A small multi-label image tagger, trained from scratch: batches of 256.
Rows from block 14, named by matrix and row number. Each number is 500 + 50 x the weight over its row's rms, rounded and kept within 0 to 999. All counts start at 0. Numbers have three digits each. After the name is the row's rms in percent of the matrix's.
# c10: first pointwise conv (model.blocks.14.c1.0.weight, 384x384x1x1), inputs 192-255
c10.82 117:411494492620493511563477502469573527447449522532407553483483519450497491523559502448519502511609511520559495573475462521513482480457523558496512478408561490536429525527481485470487476441509570
c10.83 100:380547498553544454404495467538514487472529493524450511459445474499526525473561514511447485509458385477463472467513416606556546493464446440521561499519569541552504503451539555509375540422551409
c10.84 098:456500631517502441521486546546471495493578547469498433491518600470527475494509561454502516488470502497453567490599498580576444430546542519572485510513536503524487499488429614477491577535515550
c10.85 115:566360533465513588488491503502499441475397459504510478520573440540519440503506439573532505484537580508419500587489487563481453550523552504489481490552520521540369478434516599422399466460523433
c10.86 098:534467583496516491477475542498492484540484462603651457496549456498378500541472460494555528494547491508546541538482505530486479477542523533448565433502494452530508502446456456611483512472444483
c10.87 100:435493581387472593472507551498509525535493470514480507483465535530500444562492463539513500609480518510580513524492442558444525437451506496473443550521444461512550592529477545530564553527468516
c10.88 099:477395468446441521474441541502503446640558603427535457526590544438510529518525486535439498507415413468448502522503553476604541507497482533443541528528486491476499523633533568490422439566588463
c10.89 115:589541460418504560502562481470510542440506414453507487494513512520492488552442533587460469462518516451548557420469419499540539463531495519520507467569458480460412517553522533532543503483485474
c10.90 111:482491545409475473531428445489535431454466403418482449484517450568537510455454523431465607506531551516582471472517520505491538491487534510532474500501485506553434440444449431443520481502530471
c10.91 100:566507516503470536559479613570550508436477522495466478559512506530492440504510541498461496463516436467457533437479564480516592515502575434517492464546501461427461441519569610449493481547452443
c10.92 096:565540548557474465450486487505490437452521462574511423441561508446434521507577465463608512446477500474534435518578515447577535505448531441514409512497584501434485508576440538532533445536468366
c10.93 109:479567543576489572510458451403492439503471500573504527567508428537471679501480545486482574485514586482529456466506540453474405544520489441483458450488424489443440469568521574515505514663468498
c10.94 108:433538472447571559533487577571512564543429580535557500473593517561506526462523443492418381467483570495551468483516526473528473543485390501520538476467475506606445570470462499569464526478433503
c10.95 111:486542478449473504446463535430537550450457453486485475494542488548435474556506514475523611510597496609499518519545490448477489375467359481493508538548452470484426515466492438593488544549457455
c10.96 090:483531471549500508490582485492514468547470453473459491470509523477593453431460489423514483517469483505413487436572483468470580501552493497436500538488669514455448487472547597378459501497435528
c10.97 099:573556525548448529426508527573529449509511501370455557452502502576486466517466551568557484540596600569525474505474496487564506512530479450593441593485425556544507555472499455515502397525453458
c10.98 095:555489414628463512469455555540526500479415506436475444458631476385482610495442437435524430541541488533554554503549465477478582541484458477562498518490421395491485576504404455439527532477502447
c10.99 107:508524487526543460400486430453524488482489510506354477473402538479497533505490565544626654575533474542495491522486468506550516556420465485490510595377573527431427511560566509577475459418474504
c10.100 089:487521572544478492497511484573502466366504575520371507479440468430466439464559529511366403459526525552513510453468574541459395540486545520496409534496488458463409497532410520457607476464520544
c10.101 105:616465417469525485453563494450465489521534530430589506528496437491548541581541489517612491486587534518463485482485535436474510555419466522569610493520418449528502584599464461437467498485586473
c10.102 097:522475453589504552500528404557496514520503503479504519499472513503532528438363442545530525417514536506517523490508464511505498456523479608400429507509458447566456496396431464531548557508453599
c10.103 100:564486442439497527540587472485519490430467477514453520570468518547439418567462487481429557467460586518463497469539445539502546446427521441478429507476492461532508522484510441488578397497475472
c10.104 095:515444535378491503446401515421580527567531491518483501514462536563495496541495439575472481391517445468451519471480574505412484490518467474505602513414493528502493454519502459445505502439517550
c10.105 088:466579522537517585491507572507486416580460422555550566527393449555476408516525569556591478494478476501527551409504490355434415541498540494420464513565467442527438611482484478544467469445556483
c10.106 083:534464562443503543492477559552498446468547461509567421445583439495541518451471476567575556495481495525493529471525508553522450471470517475554575515550547529520560484514505509548427558460477496
c10.107 084:481500576478526448512532520563456583584441520531654559474518452495559465484521469456493559543517501434510514480412526507565440419426553514564554467470550467458550503457556529539501527493613468
c10.108 093:518473548515427394453498520542509394531540578576634490544490535635434450495458493460530569494504590515506579481539550566538547488497599503539407491570539501439469460504495489512512577499556483
c10.109 099:439485516467523470452525532512552425497451481440441428458520595420499492498416514452461582499498488443466498549415479540565451472516420560523514552507428530487456551554485534551525477509403438
c10.110 083:505463451514532603433555588569441395568504445461501549476488471520506501427492537536512502457426446477506519496557519569457538487433486436517525482506500501511509563578543535552466568500454429
c10.111 092:485490538465463464454482516463509525538409527494440461462547503573493521516585404586493539454480487386517536539631445591406444528411450533490490470509451545510479540484504464448551400565449516
c10.112 088:530409554516603408538477480526522531630451427598512479504562518536537468442504454565469496408516494464522510522509503422442545468501500448562497585569538503468554528490452574475503459484482476
c10.113 100:512551464443439551435575531499440434572495499548518509459422546495516401484536568437516531429464470499470505399509483558435566513522456545481460573550475570523394429425549436438479549478453474
c10.114 097:513437415552533589508600411462552498626480538521569508482424582523617449501535533446411521544512505510454503511502592587604456518478530507448435562442508469541438453439509491482544472488539500
c10.115 098:473441471579422445485491412449502493536586441502420421459513514566547461512508451516487632498505484575503493558503536420510499461552460562440491499471547498531487540563439538517483525459486491
c10.116 097:518472548459555436420462514504472420570445520489548538493530541531518462574554360489509529439496481551394505567543538561481530453466564537482505441551470467454459518439489511514467560435518493
c10.117 099:456521498465474553483522487552514578487468502516507540380477454631464420503565458447545503500527521516469490576512485533444478434545473430452516485528582488519576457462425526488560547502572509
c10.118 107:362500477537559506522511454478448441419466535491375601434530444446501507507589533474532449505568534482481551512474455610494546516397485438521423484522586460501562504397535513464502453367470544
c10.119 094:608558574420432538453483512465481461486503442541430510445408432429568447597433492566528447445532530501541529392463456395448524490516548436473504468537530501488468564508631497532509475492499451
c10.120 110:482496490427454540547482551538473438579548493459498491493546584583464445553508576514536456468471503456484497524498504481521560423423457517527518605434516529476400398537597536525502552523507511
c10.121 098:461490537464515387490501372500435443524505490497508465505515466472481518487464519490600521516445490458509597468477504482433517460493500529436484501574510458462505464514486567520504534577494466
c10.122 107:569486447546532452428482461491397429495554454500473547616558583472531434445518454499588555461518474478450596515522488461522499475460467455492464423570453585531512450523550535452497498507462537
c10.123 098:534446494453567476471476449630463532457537422520412537448500495577445481455528512474544428510493430567495634444535480509559474459511490559452460462479492496454382514549423472474463487538533455
c10.124 104:520531527498478482521513502442509511518440470484539457486530504481508429422570497527567519441589527465496427515478546511483547488538451540502464553550511522543474452551418470388482508446491451
c10.125 093:526511444495529417427479558509463432482509559389473481545472502474415452436559527378526532511508616514548460539539479600480484494495461553399518536539401477499433509452503584414463527668585546
c10.126 094:557489475526477522526477514553499516613493541521585372495459461489471481480457633458565489406432536488510517488495486603519514534516581442502525528462561509492433445449576622463577483487531413
c10.127 101:574554501432423493524490538568449465513447547490489520433475578555528532523399453473459556580544492522616603452505541472559498484454475526420458519474418507469547436536474538468525498481393459
c10.128 104:484500527478511477508473503419529500574566470525432481529474488482430397525456393463397478529455540513401518465459428489436495482455507456478428538526592475523445522500486572441543416438508521
c10.129 112:541543455632564555440518437513521517437514531385517484454543538519389477530542497488461531503423596463398481489505464523403552540467401391554500496510531470575535524437599501522480520559455401
c10.130 106:470471512480522518451515496486469423560515529497455510501619434497456509433507584448472624419548549543441442579481556509596518495535486477562523517472513476485527510534534546525457432419468499
c10.131 098:468473521475507451429471622503455588461557558462564554505490453449409456569541576394537590472435477440605554504543539524442437469460447561451508517483441503499474502569509559424500387510569544
c10.132 098:515435492500480433486509510610582410593481448456558437488505542568536467471561395461494434518546473471484463465564482545594572516521423542505530529478524522551414524496495537537531529603499359
c10.133 100:487516547521508480490580558521507461620489526508600448539463499506506549499594598491465423492432612490536590505493557622450476544507514580417520549499502512526478517532495434491479445454490508
c10.134 102:541517501484560472567529580599483447476492504548495457527503517522493464497519570417456559552501529528493458563436504525469475458547495552383564493488502460482540485514550555455522505470574430
c10.135 099:496502501538524539559568551479544508583534545410503504437469397545435543508466517487564394478451436444571479537400503438515563402468519494570447547562406525472524521513423444523532480485505511
c10.136 097:548532496484516487472522479450523592537434525556515531484413475452528499500577557537509456501551641450523496606461490542542506507514468364439405518453475489482478546440542490446442522503409506
c10.137 103:563555535470499500525527489558407516451407499393430520558562545533488474536557509578504587513504419451539446463565570460603496486479476589538548498501526475514537547435583472497539497426612413
c10.138 080:606487532440460449515473532575562449587496505479610509500537483563602617543508578488464504528486494527605573450489540521533534512522513513526532549459590577519541515511562549504502470494555431
c10.139 104:553533554491503579503472486516482511462505536450560466558537503473528552517575451509446545545470501499459477550540553592500466485438401500529581485600504521538484560519462467555465419559604432
c10.140 093:509546402568427438521491400476484352468468400500497505418494493556495461445439382482373574439535559541456584522486431512435519584490473469446505456556535486549482494500538481514559529617515540
c10.141 097:489479432450462509448493492638452540516546552424459573495516527499529555528553517495495560492460546494552518518488494589448497499576490508495517451441486447489499582447497520509523419641448472
c10.142 104:509441482490474630476497457455582445589526444500434510433422471543492541383568533498539437539501583527384501476536422609434572505529486535449502471536537504452502420467525407504517526469430512
c10.143 101:485491501485577553471464366534489516509534532487553511459466469485579444495452455556584502454482514508501483425530543531507422506507519639550487486549459424453470520486544506486395447558424510
c10.144 104:500472509523567383503512585577399605514540480502427469449484503518453484545606526456537586502456478480479488554450511570489565520560515525487551470540520444464537505497585530509465533454400546
c10.145 105:490464563476491502480379532495513486505486412537618414521589562550496547525408522456479401494512425527437512559451513563475548524443532469574575452456482503523433503497511501483482475426500474
c10.146 105:446482507545525446432522479430512473487469435520442561535576578497535491444576509528457509463544447511492436483489557433504553447524492485583439514475377511514502528390459532533514586417540419
c10.147 105:551446522459525470414477489490572514438564514577451488455483535545435476479466466440517453569566370476537513489497545455529542536554471482487507487461491458516396539519436552437517546542561504
c10.148 107:495532530475597467632495560575452499662470457479517466612552425533513534557510460529565491402429511506516549458354502439523445516516526470445521532524490532456517507436481479492443509572415522
c10.149 095:447512431551504515564529402507507512579543551515509494471490529407502487501457471537526551604574496464579490420530488411568504484532491499514473497520437466551468572535455550471499587495515539
c10.150 095:508476444557463510464465457392443558485418522423454482514423440452476518518506516508559450537427460517497476554470548544486467428400467469506423513469461509477504471489488459618564552398505420
c10.151 095:522457487562597486529414505520533537562540540540490545433479517615496497385539604424445500441436493426542472463512553528489560555592523511498561451459507410485512507530487462512475575498587539
c10.152 101:579509509536445505467457429524560529542570577469460579550501536462491522494550479613445465460549442523500472557431538498521508535455525519470506473521504423523508485476567376442612497528584557
c10.153 087:578473448360518461449526530511550542563489487487486535558490426480585419463417442560461505448581502357587500476556496532508546470470511415528454410461541530516511510466573577474502481471589498
c10.154 105:531527511535540572431523522444508498573429495514565602402494530499587461501502433444415533496510556482483484531536472438528524485488499546489428476523489631416492549409477432501532577559438509
c10.155 109:558551575517599393509516470604523440451493477529465521430454610553332476451515548404534491540471496495503523493488539549580542491564491508522494490557519493543502455497474527502465416517483521
c10.156 104:524499502615492504520533496569475549528496455601475522578498482511425620516438485539513502476451510531389445495521480490524522525510555428437571578416542568514534498440401516432463460572495480
c10.157 097:499475540498502514490463528522489474516512472447515500503459465513546535538593628570470375519543595470543435499503502518548505509345506606501510490597498521463605491497466461506498484440526475
c10.158 109:506460520559579488433412518535466620447459520414567570515566527471574492556452515502556474416442536544502502556477499562405500510577500430504396458517517555448589492465489541451488459456431485
c10.159 095:493490537466436427479406414473530483438445420522496505553517426461459493305479503615547460477484495491429411416440363415488613521457494446505533444542442559599443542534483447475536504549502472
c10.160 102:480530448462483453518488537512557458476498409557468422453479526501501449430477603562459513479451541431526482583416446572461557505499455461477481566518451428586452500460478517491513502560566420
c10.161 101:479481473499528588436513531560501465575539490500474600470486437539430517485501419550498459585476440573467511565572567527515422492494402601433550516452565515483494528548464560527506450410509465
c10.162 080:564509538533531397543464605505472467610529539574501471542519387512529601416516512555471486506551503509508517459431512609495549522492545538495474382491536484467473532495502559513531517480539512
c10.163 100:508464488483478501475533561478430408462426544502451580519355499475484542501411454383469478492388511477530475564505565421500570536564488540514510514494473391428466505498423508497449441520549445
c10.164 106:481480534501578460503494443537472524532515541569452500470504483518504497518516519492510521515524517531444559522417524566533418467524561561479377498458543466477488508555489585460475517800551541
c10.165 073:474532483526460446531462522476547430436411461468495506549456472522545460506513537475506572527485431458536430564501534583454401492549467521383422511559438539465477514407535497469502466504502590
c10.166 099:487546467374365465441503623474508493481423606500598548565576585527504430512579509450514531461476478468531516561539512568528472470434503500561515527476558477557560503407550547545455501434483379
c10.167 115:500559504554481551510523516455365440526457515465564493503577479504510410457491398530492478401559525487586502486548524486489432488536537482502593412416484499468483520426475442489547482580564429
c10.168 102:579445529545524417365485588553523424558474440372567520456532404492535497513497498488527486503443440437518593520580534482477528560467521529520548484434502490455540536488477465476422470515517498
c10.169 094:507515563613508493476599447530567475541531496570415564514436437496493471559409522497493486445572603505557490403494528547365534501509467447452461474533507515535343514482433503474517507469512551
c10.170 100:578454566487524438564504515497451476443536535473546428484556474485515580545482459539568484481514404437515575287483552533566540523509489455502525501483525564529496557546485464594448470463536501
c10.171 095:542533457463529483508535554442476466459465471597528492527486404442440464409545514481474506445594490548473593451559581545502477625519509456521543529420455515527600541552558553444558610482393450
c10.172 109:547530579529515593504495580498493524396488521451481425569545540482471512407530516535536530545516500422455521523558500548535593529499572534441540446393438514557475451425582587556555549511470570
c10.173 104:459496489568516453449529621526452464524517488378426523470520497580470512506603443457599591547574511547552504496549497555524421511561509472476536461472527460544505552436448481513473503414466520
c10.174 097:548525482585552538464550424502457439529499535459489555516436461520445496507524500572528427523521463499475457585554466639546446548527474510469466541540406494544441449524483557477515525470489423
c10.175 089:519365442500491525447523633467538423452569466544500527515480472509449482523497542525528454582363519468574467440476487466569491508482564471533446513476537495461594536585524501514540519457555515